config = dict(
    model='image colorization model',
    dataset='abstract colour fields from 500 small random pattern networks',
    image_size=32,
    horizontal_flip=False,
    loss='l1',
    widths=[64, 128, 256],
    optimizer='soap',
    shampoo_beta=0.95,
    precondition_frequency=50,
    final_lr_fraction=0.01,
)
Rows from block 5, named by matrix and row number. Rows with one number belong to one channel. Each number is 500 + 40 x the weight over its row's rms, rounded and kept within 0 to 999. All counts start at 0. Numbers have three digits each. After the name is the row's rms in percent of the matrix's.
# convs0: first 3x3 conv (model.mid.1.convs.0.weight, 256x256x3x3), inputs 24-35, a 3x3 kernel for each
# convs1: second 3x3 conv (model.mid.1.convs.1.weight, 256x256x3x3, transposed), outputs 24-35, a 3x3 kernel for each
convs0.70 102:471469410492600534456548466478539460411448445566440564453433550488458462476461446518509470451522522509502548512513480476503512507489485498504474497467478568508578430544458542444451509473528539466484509571504511554500506519534525542526574529534531469488495468493516468513432523555526546486485506535515526510545523432497615543
convs0.71 098:463596455503508468504501473570537531472436481518494473464524538478456483510538608579551532478465453482485523513566505482589497515469478512476517503560529517482486521464500519480504503524548528547485471507475570463516483569518517479505495555483548488574494470518492446565485475432478526538503439517501559501479441608544444481
convs0.72 101:514478494476471444510509450511470539504527395460553571469507468507509493538515535504471493529486504562472511486505556535632497515517460474418524556566537474513432535525469541539462545510518532480446484438510491492513511480482527462458464477457487491511499516476472468509502469495423469469477479473562482605447509544472462491
convs0.73 099:415534432537497421445475478489496564539544573413521431579507526574554467441510452538510531570477507567522455504513586488428488449444476477554485478457482441459509456577495511521520535404509451488520474580591454569495462516529404499517475552480586531472496448462492449536542490488525488568453507518541427469508450528500484530
convs0.74 103:492472388502546488500519543526485444505480506450494554515526519490513540548419521468534472458566439564448510569510529464535521491586537487494530513456464536496518506482569517462519577482512516473467477488512480493538543431464518461500476485465510524479565488483398461484559483471554494512477520481539450547445493485427503522
convs0.75 092:541500471523578540467522504509499490412558526468427537483522467531508509474441423525459605507449549429493434543534474530523511475537464527491485450513499520498485541556433474491461490488529406455524550507514547559471564515470481556557490509520539494490523469526467488532447527490510523482554524537532501445547478419602568545
convs0.76 108:513584470546543531476559522464507450562493480520459524475502492490454478461503560496496469559455484500534473421451499524466479549484477468510547491510587442531523507428532518456483573415444475467545459548481527534485408498479527445470472432510554431511496518455460503504500417441407414505494531547470545519499571476582517548
convs0.77 098:482466543467513477538497509547450454471486439477544469575466537543441511528495483514479510513532500504484538458455537545523450537496442557539525599560473527518478526503469565549607482505537465586521508440509498521500514426466534521457546539512485571510541479486464455519605513523541463509452459471471457523459483528521526565
convs0.78 100:527537491520526399505480482425486474443509475450439470549477440549508470484492495477462502486459471507518501529511554477514524511472493534485508418463437498514519586481519507489514476501496506477457506520548482426491489476482530488427474505453547449470546436462504553476507531434475447481465573522506498535535489597487528538
convs0.79 105:524564489494465457521515462525456512463486529476487459577510449490497448488527486494510559484459541484532522518511487494475541543545464430436555445439561493561578498448521513461444409520504497512437515548456543539476524598475513588504388473516509484444527487488493506466507442403503533476517489488518452578502522566508492573
convs0.80 101:519524486518529518470552503521505536509476453525468520499502499503443471465516511510425477524488475535481494478572520485478493511532570449506509541483430416529459566452519535502490464498494523563510437496502444537507450470514412402374456497499459522574531494500507523511526458531441476539484497485486546485454461565406558487
convs0.81 105:514515476461470479493515473569516472529540513484493538494467497478516493442538490495517524451484519487501463532478467464502529490559477533544493482446538445461499530541538529531496550468480515548507496479498485501557493560469509512480468579446471489469516503517460466507537447496511535446485479482546555506485520456516482509
convs0.82 099:507506481534549546482512502541464458481517492512431488565457453574529515489547455490524484521515544480466526413534431573520557488478523568483498446487539511509524481564505481476507508554481518567540470495480492462521476540516377401533474509517572562556612546587470502525433458530460484485535491477317589558501448505537507450
convs0.83 103:492552581446429564511476480469516510536456473504491504493507494467465448469475519518469474442515547507505479430461631561498507539495513515431515515442500470585540470492528526499470503508481503465512473495533484441469494525510483441528466518510482533550488483490438470480534549509500487417524503506480492522522513611548491549
convs0.84 091:471566532506466517494533518469563526492464437482522553452467522452468458509464446477544447492531522558478457442481452526455498490543439471507472475528543551486510518564431499446462560489449522518462500516497531462512519497530478490513485563440492546447502438465428558516455456530507489506502504520506534550514506420524374528
convs0.85 098:520521490530476560471505481493519428498470536499496556538443482501497512558496417474539483498482403430535441493489470515438480538505481485521506521477596538497478503444543469474537559481485505435503484487551436492472471478483517518605536529502463512474493506507559506494473532485501484430564448516508532456498530595530481510
convs0.86 094:478491505507488529493450432480566446474502516450497499493501485495480500525485480470519486563522550487439534522476509438474513587534465447530516457477449465483469461451509454495519481468451493453472479415460507540535507499477471478468453457512469458553536520524568514538508469474525489428518474461484505472545499447531546536
convs0.87 103:524531501473507507438476444483539491430509522511500524481434491521529537480563514461563521572555463512464465487496495538441547483465430495507526491534517456572498492519520529479425475454510524580455539449559500467538458431493477487488582524555506528488524435429535462495467509482464492446488485436494541499524479594456497608
convs0.88 109:578478506522540490599565516463446534414598501505410523476488480500465396542488497563516544464562507543443492512532556484504557524486460445557534533525449492434498472536487555505453480445401490509546453529504532534514490455528394422546474524542536517553444472519526469485526541510501476545428434462496543464497527451523486449
convs0.89 101:510487446534537469552499485496491553451565461511477509447542499474467552507475566410579512571505470496504537500492464460482569524507488512414471484452458510522533518510440470552459501483515521538562472452511534504479510462492493456559495475494495654533460551538637521427488536476466512446522451480507512487458485445475493557
convs0.90 101:499483529484456524575480423477602543497488488468486480503505480503513490503482518548535473488537451538556497466490493532549492558511448458437495535506493533455518492512519511503450492539447556511536534593516530555549457531536495524559480469421500591509476511505515486453510455474445517526474524534516526508547544527532476494
convs0.91 092:527490502507486504527533512517527585511599561549502467447495474489500449506477409461518448476448537491447505502530512428514550584505490456505510487487457477497513537517490535435490585474482562467434435487469527428521537507556523505481423501452543545518554508528530489449471462487437480520487582506511486379446553503530459554
convs0.92 098:490411505502575542455601558513453522491487479495495512495524475555554475511495516513445469548445440525449485480451494494504475468530567555450569470430474515472480505523464512531423464485566480483499504501456524590486574509494464495484502447530504453507552529512508477500496447514454533507535489467501528493524471426541535473
convs0.93 089:555517401544575563522520490510498534544544467419490491509546470480480489502560508477441490480483515519433539477491416514526514479619469493470517447541538491492520559500497517472545500511502495552500506478546529480491470544458465542530480473493492503469525487486539548550492452458464468512461475462480536465554456532523550515
convs0.94 098:495511518480555503550477494487520512543452463522527504493471448468442498464450533600563520432496479561488454514515497502520520558472504504509501549497510518558493531512539540490504487482434520494475503474436486533470499465466588575533488508535499539474524511476461485519504488455502507477469522501494543500492592494522486529
convs0.95 094:507516524465524430488508459505512464574563458534519544589457428467455538520475581488477541445448449558547491535519484543553485452483550475543522529484612482510506517492482474507459514532498502454566544496478492536491513445496444502585548585547514524518433485476536489445480470516499483510513529506498481541494548509473510389
convs0.96 100:523552459522468460489504443514509554510524463567507504487498553433496460541459544547455467493531603483465496468569525482513529510504508513493490522495470437506556478516550568506516528506535486460538457482487567500557479494475554473519554490437509436476495546522560518540564467514482543477423481470484511546449447465486509492
convs0.97 096:528542525483484500523471464462494514444465538477520465423453488504477509522484517452511526435501457591513486460456472524480496591495514555575454514565432460529432441556487464464458425496487526486408469495476545476460538480462503568523516550440416459450487517538420428521456494543472454493508502516515493512477526571480469470
convs0.98 108:517485447535502534508517515520523518508514450441604491556493488477471434534495495457522465492545509497515524479509581487480545473457522533483536549494454552532498514478528470485516492471564541581508517525526525470469526486510494566513432520450576479491530544512521503601498463539441486539492583387519497529502502490513498545
convs0.99 095:548493476415599517454492540528571500438410473485520482557518421512518535490509459530413525494446502566518476556588531435524468493547544506525470498501485457451479511469493558498485480525479456512428487522558493503444520500459451478499472582497428507519446498510461493501448478573554457581570524447495508489462507496529516568
convs0.100 098:507542490492490507514542566472519528476401495482558539516507611492518526438430506517510489507540578430490526485492520466418447523522431481487559468439527587568416568528537550552511465497531437437513437478570525484506499511511513532492522553521530554498514520486466472467495473528480504513491551576475454507487476436514452450
convs0.101 093:573495528517472483506515535498460462481498512509486480572468472441546518512501440470424489530505569508570456524536549488488510506567487518552455446458472490450540475514495527465515467491475484524527515518575493509520605457470483522538527579436490541477478489561481537460551513550466544406478533517461450520491461463517518482
convs0.102 104:498419514491473505482530521488554391539503405464551560497517411549503529483502471486510453463570470465527518519492449573547495569408464573550579492425537459499585482493499534497425477533452555502461500490470500462463496483481496377458454500505491542468506498506553442462516539409483505477536515524517504496500471561533520560
convs0.103 093:456440498511511504539523570432499467498485478557580543552522507576491464533520453548485433537518525511456432513515521420550494472523500470562451500458464458488485561480465467513463477524587472459548513474489519496556500545505519457531534441509586483500466531439461514567546525478468478421513484511509453481462453475498527482
convs0.104 100:431483522533525517477482463524439548468594463535530474479499470488447469507571557404471505505473539500517514507432478490490478561424464432466518506522517455480548513539444488552495459546485480563502457515417490487520488544477530579490514457499521461540489429456471483497484535516477579506532483505406564497533478539488485459
convs0.105 099:450493504532481521455463457429589457476566411497505546427487444484481499489550503460527517437496518511476492513509416506495525457521439469517583539442429484552551544564538525475528474516497524553441527478570441502536539450482529479459516459521548523493472444476533509427527480532542493547515524450502466443481508542529556532
convs0.106 103:493517553494503573468488591493553499476433501486522581508488468438498521522476430577537449514499429474522472502448513518544453498482563475480526510406430507470470423555526448542492555456420502487519515501500616512538460487476490455501488463521498430507578485544595579548467504497463406448572492503450512571553478545458491447
convs0.107 100:501521509469437565521545452477506437555518547555488493553551474548556515503450572514523464491493455456529551490457439475419520426451476429409441508545489477480473488543434566488471553470428496489529494546536502480566556493505469497464525494486516554537484545442549480533492464531501484553462532508531438553603526535457522492
convs0.108 103:509455545494447536537516478491498469556547477476567441497483421469469476513532517443486522501527493523480451561523477527528496477488522518514474562486509503579485488575493460545470510545544517467509527513429549414452475511474559452503526544430474555555535464525486482455477484494500522482483477552432457470470480520489437484
convs0.109 101:461523433521510406556508450419457540470457515555453535508509538507489489468458491531532471472491481486554506520556513473539502464478574596566460468441468487438440549506493461499482517478473510496531444542524479547562405533426463460509499525519473563517513634527464502540499499550533462596498565503519494512509471477614462553
convs0.110 100:545546504525468485515539476518501458560506533501477470507525522449482439466520462519496551573468512504556496492541451480449487469447511522437496485497575519496547495503467496486485469461460545471522486526445463530568525593500457457533504455457474564563614523514584494447451486513483576533584557489550446498514556506439448460
convs0.111 094:516503470580466450520473401474534462511472426520520411528510471544506502459523461479475486508459511536545452423493528523530520477459533477518504525480461543482517518496474491530530554549462458556584509497486516428411435600517527472488509477519499461478515536482497472469575502458524457507495377514525400536507542486482559456
convs0.112 102:514513513457447536507432428511465518406447428491515442525508485396522525567519477500476523487520549524497516534486411547556482538527488459452528492546496483544532462551545463596475423477482532530503542533521491482497448557558511480572511572482503520496544553509431530462490559545421529460504506445500552467479513509505496514
convs0.113 098:529530445492502451544528540579482486511499502523455478536499509424471504476454463552511527524505484491498478513553466560585492462550503499464525519516468578502448505487504498461483465560535498504529476492456540547510481524487563567534432516436455476554565516521515580528429448465467502482472438528567520517502481519429511538
convs0.114 104:536377502454467493506458489511488508453539467559480484446494414477465538486507460465455476517555480498476495447482503456489491470571515482419400434553489605566427489454498479508501513526466568526477566509553513499495486597485535486493500468531542425524499512557457499525540516548506503446543522492435554490475489584548441388
convs0.115 101:543455499559433466563522521547504566499520403493522491485451464511545463589519461469485515472497463414495494470512521499520469525561505467419395493421554472427501493555552466448483518508447471514507448534420497513468497448469475538525547474469548563483588513473519448404545519500458496582513523491550500459431454485518456418
convs0.116 106:446538447547505514545520552522488463522523520548498588509589534508451484492445491403496545488436605478470520476459506516455534517498425439525471517479567521529518507533500455613537522534491503500465487495486492494460496492427561507438526467470473416447451460467481452489564491458513439419525497470583465473483472520483486537
convs0.117 103:442506441497447482460463475501582605437553482501478548487503449513565492499464540440398539510494531468456469530561503435486537485491488464554474403507531523470475463484524433522517562584502561469467462497437432505532471450540476498512473564530481550455494510468488474512495534490426495503480453508488542462508513452583471463
convs0.118 100:539494547521500534479464527478478562564450593523490515497503519571526573499446514556445469478476496490520455454436470468450471502527494435470466514558544554486528550481429528505470486504449448427487484487451514513497476504506477488492570514459488536509516507429495554475546447487544571406526589375576554415517495524497533517
convs0.119 109:530468484451524544440480521500534497492507525455503516536539542504437486420468567506490495564459465548476518447513527523537469497503488478543534516530529551497517488546530484489508517530498518519472468490520486471470533446509391455510447493540513547505502502475504518449473473475513474448532497485539504476514466509506566549
convs0.120 102:462486467470479572492562472475500487532446493518483453437482508529495487499538511562475505491469537529518421485540482490452517458481544529474440477506560461499481508476495544510438486499499507459509510498466533539531584435528580558478532479462539515432477552509544485490483565436494395505470506531481521438457477511493466440
convs0.121 103:469502532467509543524484542407479560508544519427524470567525377530511472530492503537586467407510445474449511471429449502491444473484467560518556485476439504533488442476469463517501501554506496490500427453465423509490477503509514435468562470422519498420486451533454487578506541549558524440546426448470510535417478505504650466
convs0.122 103:474476513542457473537526438514519524504508519531493502515420506550414429547485486462512501491535424463518513428496510469471508496468433543530443489498451474477535515520499438537485491494493569525467489492495537519541468503619458564514460492494440504545499406435494448563507550523529383488532484480480487475504525522511439529
convs0.123 096:468448501511520487528507497412509514537470518500479523557540453420507498522425455520483441428488463512556561470498417471387426536498492488490539497499440479533483469431526466453545584532522525522546498494467534505492462463499488479536493477516416513524501490516526534576503467496436407523503541541499533465566515520477514459
convs0.124 100:457464526521501424562363577423441513449458453502467499432480527459442575519483464525569464495569443495516523484513489466497519503535512523470516550464475529530523561521462536513527566513535505423484549481510491573456561499516542474505611568496488459491459507484460455517525530480476495475465415498492469518460489470433533535
convs0.125 090:510450458505480518520567478490441506408479499508518424517550536540450487475475499500438475531500469520491527499550487527544567467534471582534544508486469506510459478433510526471509514527532517518426459493507508484475475434543499490549509557498516467465535484523469501557498451518481448456484525505492488541472514459533438554
convs0.126 106:474488510493515544382509581471478482423525560470467525483486508515537442536469510493478468539466454462504462466490522515571542499554545475605438455518488499505468461495470448489567561483475494535516472532512477500508490536520434489483487463454512512508552475515506509451533459470536519431418439492447477524603500448548510494
convs0.127 102:553490428479502454505434459526457580534489498562462445530505428524498457412494429451566500496533452545543515488478493489448515466537534537451495534497490446444529520404457445504462470460519500501498454539484544449459512482567494542578447579528559427497528469569515539471507508469526428551555554502565450502574465407532507415
convs0.128 107:523461464472515565461497494516470556488537535464535508475552613443507489486475536587471462452497485532535512505514491504483530465513485487505505441492470426493556582438495533453535507541524530564491497513467481479466480417510521483491498509469528478442486533441489584534486476486496569471492519526508463549504526481509555404
convs0.129 102:555568534472460562470515450505463578477518475596548443486430447520498581484483446424452527523458494549458512490516474523450470529492490493565611578524514502498520514524520438437544522505512459442449488477427535488397435473501480478529452434491482451469427434486518554472556465478582507528513520527576506568405535477432415518
convs0.130 099:508529486475500476560551440622468529491487505470553540483518499485457481503449569500507497441509464569519448487453494474482490484431455466467472413495460497529481554439466529517511498554485471536500438435506454497508501507522537496453505476539506541546464487441547499484492544519509506532502542545470607488561487429441512486
convs1.70 113:525471511489500497543581499528509520494495486465529558476535523515462464477522467504519557473470561565486492521460486414511428486507534487504516505490503495531572453506494508504528464526435450526486407516532544491459468482529448455421486563504542449469543515545462519477575481462560542498441420516456530513510499533538499506
convs1.71 102:543435460528477483477500458483522516439510516520534499494467533555488506563513534556505537499440480517406519482471472547439572509486588525538501443499490437510442502497509531490514460499438517485433444461515567559476530545482562479486573483465463475429510439533561459512481560495505437537505452471488539455426586506507495466
convs1.72 096:502478558533513510528503456494514490558459502569501522510490525566423504472541409427599421529501452489501499536625476477476529492491440484489519468420536493399578569549511604439571479471516551486499496494515428438539509481434453462430423445462527457543496477446522565502469487540550497546456584478494459522466533520517497470
convs1.73 101:484469541513467504502421485523505463532473516515469474515361457513486479561469548488477513525531523484516489474498540519549476516486438469460506498514525520490485429494465487570576513459464509460508471546451506423614517512522531555553483491488537515559503508560455499558515548500476553512472571534467516534508560440524511503
convs1.74 101:526473503490482475515411509473457520503550537432567397507455471498510540571539460459548457518490501498538547519550509523478445495530572496571546506488493457500529569545444508442538492504450480512477437575486488560486505495526491525529474492548444476482492521533461492588528532558463401533511494497512501423487525564555545470
convs1.75 093:519505530509505496433473536436476475459468496531493614502421530492513571478461508514522448478538537535521525540478446520523477567561549557515585510476472509465431549473446564503502521510480482456543542512484467469489528573518491509561432560554437527502511539506560491433495526402523639546506506578486478521458452486486517520
convs1.76 103:486470461509467487545498495510501513488410469472471481498417515501564455485513445493504564469509513530461507499482484511445494473537453487445503515439467446478451527470554473506462443548558540454547464475569535395555460489501452459567448478546505441493515495518459543566507497543409519555515574489437485511426465486467523535
convs1.77 092:470469452494474461501435549522469420527554513512495504499457483499512543498434497508489481509459522499504501432427521526489432590548553582461501595524433504539445522516499472463470521473534497523474534437481502530482506523503470488497529475498498594565508552504448461520468491541500500516478497553508431511559472486413477529
convs1.78 099:443553490527478460556539434521502475487359483494497482494565607518573487518520500478485475515494537525480449491490536425497429484484525521530511487522521531546590552500496531481488467558500451501477533482545485469508489480494484533483559529501532530514485511498408537534517568496548478539538471479501470507411538535487488539
convs1.79 106:484519569541489435496463552498583492524518535527506537516430519549451553564531461509489491419551575514531461504534537579514510545523478525490522484483425498517543474498536466492508514495534457450422527523489499488431526479476448449453566462521560515466520557387494499408510491533504513490490428482610535515529489496545553515
convs1.80 096:440476536526505531531531491430481464471532445480501476536505487596506443557469488566511534442480445524527527572512461535443477466450476523431472559539491506472497446493507546519482517560466458492464512483498513590547543524442614540567568527476386510528539491515496444595553536431491490484442554532571457464500516495493524538
convs1.81 098:580486484497468495516536510513505495449549445467517428526513496471473500487444484483489527502432533517501469537503476469463539521480484534574488470499506515500515523511562540584518451508491471586511578488562476478554536479574537480466563555487521505545519519474441485530519497502477462568544526458483529503470412547506468489
convs1.82 100:476489511377482463524535457548520496489435494579509463505488516514469541534502454438585499489550510481518442518537486467475515478446518461474434610460537531572536490547475571527538506461456440528438462451539519456457483508517490491494471546414477499570498467383538463523467468537496515466479517462510457514495522510491417539
convs1.83 109:510462474491391518427492508500580509488506422464423527491428557510534519485521497532619528495475460444545538486520447443439464532526506514474425496478504520477508476452419520480429440476592556544531495438522536470397511448470406460434465432518458489538500532501544486581484516484510489450463491473502473477466557566555604486
convs1.84 086:467507476461494472492557573571544495529529479492508463498479416476448534516506470567536446530541579469543531516562566496506503549505511531539512494475504500504515480529551465465504508516474445469476456438510485561534532450474472542549477536458438506440526531557587465498514558480584435449496473476525510510509543528521454481
convs1.85 093:518455522555496467526443487527536551470501534479569511525492487398462556500497513472506589461551545558520535512549433503515546485412490470505516544551562470545473527497520474508484472470533581484454526530486534447520445503498491449523501420467509508470547493574542533508529507507515575500478519499525477441429562454542502536
convs1.86 093:491552528504540492423534538512498497560462493548452469568518530526443510564515526522467403477533456586492482525460455544487552502525524480493523499530598447523518540569523483549432485503548466494384456576558512545556496409548524517528511473490457494425527488431410489505474561579580504415550436411468496475471487527506504473
convs1.87 112:521553609499461463466439479486486463531498503530484464554483510529462404559518553522472500486480594494461481463538475424464470494560516497464513499511484501430520429429574537603448506443538472546467519592472570490502445554460585532478478495471503490551485471556473517470538486460472508465495489478476450500486513506526452520
convs1.88 098:547530472524518482407454494435461484497537491518442535474510420487463572517502508537492540510484565520442474516536435467530444513508485505549449468536487456499482495464433483463498540478491582549537534501522535481546428532533535609515459495467561488526456502536543540553440520537551516500503521531495493526592549437522543495
convs1.89 094:481516460483564519481446500541448454476512525502482458515457508490569547471576485475512512531542433550452386550474462460538492459558526436485440424515509515585544491552533434450583499512491526406554523527528513491518487471516533491477529527611498478482564499486433460476517488508521506459470473447518457434469513561461482516
convs1.90 093:490484464498515471492419453485476485555515514534459472501495513490506458515526431500534532577478494507496424512537457474432480523514520569545524473505490469512488443505517501440574537470530529437451599523457506577434501564485415472472509476493452497483517508498498441467498483499451509485473511503492459479512458425486492504
convs1.91 106:504435469487514580482522513514477434448531446546553541516499540485456527541519515522524478499479467427442456518498471566445511436500451555514537477499451527438562464510409547479563532546477491542447469473543485545565441455541477526518526472592562444519497465555455570507481430533456508549507486535560546546500426519603528573
convs1.92 104:511470553485503524531512479456455501501591619479531489488454464545535504502504535568520522468491497454473527507457518500563556527548479560497529555511494483501453435465558504423482494428441503486504466532485562461536542446486575547493428550511487464460541426412543519524496492500549491543494516481476544516553460526471463513
convs1.93 095:547505490513488399554463491441532540505520490476441460525406536492494580492499443473467502522496521474459512538463538565473506521446469442459450430465463500483451546532439555460445557494547477531480505612513531526550498497408541424510533470546462495508505470513559562493574531454509495507458489537421584520413521526495513489
convs1.94 101:506497471524487531550510469555477458447495556517531435456495523438400493507467493486515468552532473531491427600476459545532463488460534558496487459527481483485505555528460437498511437530500565481488571543509497493469439467538409549561521527449531537446473499556516483457542525517462499509464519475444524495431498535573539499
convs1.95 096:534514501451516475499492534438519527515488492521593497431494573490525520498577493456493506548532456458426468536513503451477527452509511448547486490464506542557550477470525509513527520515479510486427470554450530540467564443514440474524444531469596457523454508463514496493553526572560430512475495482447469539546482530490512520
convs1.96 103:537437513524543486453476549508474544527534467507486524450496465504509559558448525447495426463500484532515483532532508565468503553576423488470541494491548529464548549537478472480476567527451460414451493547511516534512477485461541502445482555476461469479530525532516498528485584474455423516531516490464495461540479549496520505
convs1.97 093:548566495491532510405461520521528494465553515519581471538516499508539514462480519526559449497578523499538501572523486531510501514564508461421525466489546554498461541469537464544492484483575531592492500551546542509515522473424468443541512471474469562497480527517528535525580509474491539505477548497473528594495471473533535459
convs1.98 110:551401495480506455517496461548470579459477519531378483513490477518396535482553492439512561506467535530519503515525445486515511453514526517512447535480490557501513504489510478502466431509540487519501495476497522467434508560473520501477465503539496516535491453511577547490625488505562432514478605456430488444554445546488526431
convs1.99 111:445531519557410523495505485555564522511510425501516440517463541506476505502470481474467515514483496573504436519469483433480474532445501488524509467501493561465499454440504509358521478461486515520565484501501497565522469503492479535491502511456491504486578479571467528511439533503483467456444520475483473512460563482545466510
convs1.100 099:464466525474465546467542499557487532457563561500450483436555539430513521533514510493494484442562422553493459476537555593552496374485443500473436546497559560508483481517513514489472496489502498478508428468494474507433469509443422454551421431478514530424466445498455497427493508455482490526510483447489509461558546530409492564
convs1.101 097:490496485515483448499511500521491508498511496516537460567500492489509502425457501512536529458591501487486468499495506462516558490529521475500534511451523498443421501506488562483592571525440502492567526492519476567530521524485471557481466533505517470451542506520491462557461442519483541560517560468548491462561486539492587562
convs1.102 102:469534546609506448468567496475596470455463512564455480459516523538423561548505555438528465560515525550552471539485449454448452457553479484533527480478488447514492520453459467410514469507496440558536521422466495454478535447447510462467449513513580489457549452532532432476516472526496467490519496473443506503530526502450519524
convs1.103 101:464558566570479546489420492520495535493568493548544502503478563529529454520508541443496487507454463504446461506526505461474468453460534480471483504517434538447487526506496457554502565524450482458456498515464509464499515510515511509547494502535511510504534458599503596428485534477551507524472505435548542542537544450449459509
convs1.104 103:512478454485515573515535449480556459471536473542534471501521517477462507541483473429418526546471536374536485572610515471575489545550472428543443489463457504469549515539557487448476490495461479459490507467528498536527527548583473467534505475567507457506536553557502555516517505488477521479509469485495552415512466508527477487
convs1.105 115:471529499503437522512501534484475441528460566467408572481442510531488506517528457452544544456467511569421518487517466503517512526497500560499567559577533511523508504501438452585468569466496565531470520505492461480466496577509476530556506532464518505521523463487527485427463459482471489512498536419480390465512454434431529540
convs1.106 100:507512544519540514486579482552521495468492443473507459470515423494547511513471494503484451584466489496526519471559457487447432534507449510461552432508499513542494455496504450457487489544537406554474547511465494511527491469471495580492563478459463528542601523449532560463497469440448477542559532525485457455497582446507559476
convs1.107 102:494518465462505520462479487480509475486504578504521502510505518496499483557460472519489496573502382483468500550510440439469530523573533508542532436515430444476493481506469524486476513482512489454485493498509506466530478443561497542547516428571512520521519479436535502550499461459490492444482447508515475495460433465541447493
convs1.108 098:475461510490581489473496435475553516484441522458466502563433482521514557601456453531541509484487588466437473505489560457526440482464523482467509484550509528467509501524475475515488481486462422559495511475492543471457497449448433484532493468486470534506488562523439583515527514497510485518470464559475448444496490449416481527
convs1.109 102:445481500442485555464495528465427454463453468548504558508469585476452507486476418533523529490497477510517500440516535471502528528563518466454432501477448502512426510488538544507576473451507513554531454496451525490530550453594523480516506503521460507491491522545485456476486471532447560515492497461557474507496509479498611440
convs1.110 102:481478496528504485461467544408501449471432510465558506541517520513473507524478547485566523485538479516487487466536495549542493432520478433555489471421549520504516451491521518532477450452579479514397497477539536493505536563468458449490468540559515549487525513616484412523454492567567518522470510418496472522475479531583475452
convs1.111 108:515497482518515473443495476490459570582507458493402520500456507487458467525521471460451506557472499473517492490545544482533431479562569510453544496413564477446506464477477595534485485504467504472497539476499487526501519487486432534537464451518563527510518452504468397501427563553541478506462486404550450490531589504465526469
convs1.112 101:440472520512518542502474507481501543487453481483469512500465507457445400496532466454513519475531598453462492508496460482570488508509518509436552461540518509488572523540459491543595501551435456496429469492558469545556551513466489485453529580508512473419544450434498494457536480451477473540504548575519482476524611492509453446
convs1.113 099:535479533483473479476513537490480438504493474483493510555524508458464567486488526568481444547571435509469483536435534519471584484516567492508442515509527439501502442514511485524527519500465491576489538501531521491528540551522492528529553480532473527450465437437455485573499464409508428451569554537501540563570487563430447425
convs1.114 115:414484548486521532521580488522506503517523494465506522564485476460467466502462536511567526542504521485536516499516516435454502529516551476443516515543542443543455509506481431493471412544528460502504557462510573539474497532501513562508560407580501512527426479499531583439580408473528500486491505504583528522448552566426443558
convs1.115 096:501603498562464484530481481456431472446449499520468478503497407488416463488542499508475501468509493494420430488459499474433456430542486460487502464473520486542484478513440510474503502481430448569507540538522484503468512444486477449523415575514555559502519474481416581558467459573466482443476515450465474522505464475473454470
convs1.116 103:499541486496479474487382598553502514453470455556557435481517467534437526449510537518492463474548517493535544498598513457475469477491487511471478442541516546477503495539469479490502514534525460490535443485538513522517431508576454470468577493511398468450481485510518441498512567471503432423543525504435551470539475470523545525
convs1.117 099:480482506543528437538447550543511559485533528453505528470483554504443420488564510469502496464444488556584522475514491501436469503573463538515597534566503476496500568521481532484489581444511509508474471505468591568451467498504508513485517444494550495455486476509518482496486559516472565521471476474470465530522473480465494579
convs1.118 097:486549507468536546487491516539491462548531481497461500541513460472486490569510468401564505528472498505482474521493418508481460502471512459513450439496493450555541459517523562456524584510442489523461510432389499524528532438472510512566518429564502447490495442519512478537496513468513490497570572462545486514529520479446582484
convs1.119 108:521441475497478529432524552482520492554514496481485514432411524491552496517521521577653468476452418531520509509448481465438490523466528485520526485477490540539510474478581537529493480511469450530503412501497528497485453474550480504519485539545508544465515505544508458555440497487520527540450483519465495494480506497460499476
convs1.120 090:498459524519557451465541503465464522547538483472570470482453457544546505474536537464465520525534555498558469543526518485493485504477514498457494497473504464502516473534421485447539531488525478550444523496470528502562524466517536474554491491524440527493584526528510466451515490496496522467494488468517524464478454514549476592
convs1.121 096:476541436550538517487449473525531503476476478456473467491494421463477557484453521525446478500524592456511539484529475469453513593581515474531519477582471545544525454537518502488496521490503557494496474535545435531437472510473437512440510482583547542485507468528551555423527495539638548485420467440509484548489503467469503456
convs1.122 098:474432454500502499514476504451485472476519497505537562517502492514547459494522506514450475479484541563435480524505576455521483511465442516508537477574540558545500510505468510448528538524545485508511484578460486513457518521511517444491461463456466430449447476539507523423524519470583563451475502513486523471481498510490496491
convs1.123 094:509442486493545504485560522509404524578510525470415510512486528503489491445529536556517486499471441490489496456456464600503525491522495497408519560528453497550488459561467531513471492512490491548463545513577477484514561486501566475497502549468510450472481407514478526491514472479418527557470484529452453541471393481493432569
convs1.124 091:546497560522548476544489519521475455482519540500529513518517459522519527530473482568534481567537501584432484594524458465513479536502545566532459488530474499529502476534459481549431552432532502480558484553487526498522524541503472497512470532530434526550457520487498518456552458496465501538497544482509446469499487444523513524
convs1.125 092:521490476529523475619516482485474478464515506489411476433583508485516448505515520443488479444497526476419409555481531491484523502504513501420486511485462476523520503537427521517469518471500510472512473557567572462506498511523503582527463565511469475460522508511563515485489526463506540500521469510467526492519504555510466433
convs1.126 105:468492487508493500553501512545476563497407491498500504469457497517491452477484502477550466488496419502429439520478539472477417507522494537503574495470502535435583566490515455470549531564456519533502426533438532512547470541522461512435453499467520482546515486513459528524474551533495468491473483575463562501544501529495493560
convs1.127 106:472495490524414488513558436543494484500482513527527564501518575452440442507495517457452475502528382463540505464580458557503506549498477527486536512507430517460467443610433444557528471522397478457556502507589500569501498504552484582510513500526476538508551466576463514511509530510488510560514525537480526488568481452558465499
convs1.128 099:525551502506538477550441539467525504492535493522528454508511487468477431493439578435560471559544489483546483534501582576497495417539539463550549473527503482507453482508494495540517482452442546546480529593475519491483499499602447471490535484530516449491550456520540447558554499574502521535538489489525412562471439525553449538
convs1.129 105:533465502538478497479504498455523488464580411615541526498617563529501538512429493514506474522529553485510530486522454561499470549550527411476485508482477509497529467508543485461437525469499461530538477532521446560513472532561458468447497492531433536471475533553480507600470469445485451439493497482536508493517451519461510407
convs1.130 090:444468436442445465479436447491474466502463498413452506517509493471566530524574469484466472524552443525537482469478511476504504447511493495483496479335450529481515531461608498511473506502466520603527477502593523561511483496476474515516498555555507495480505498543462528546533465517481487466531451540497456517488555502428472542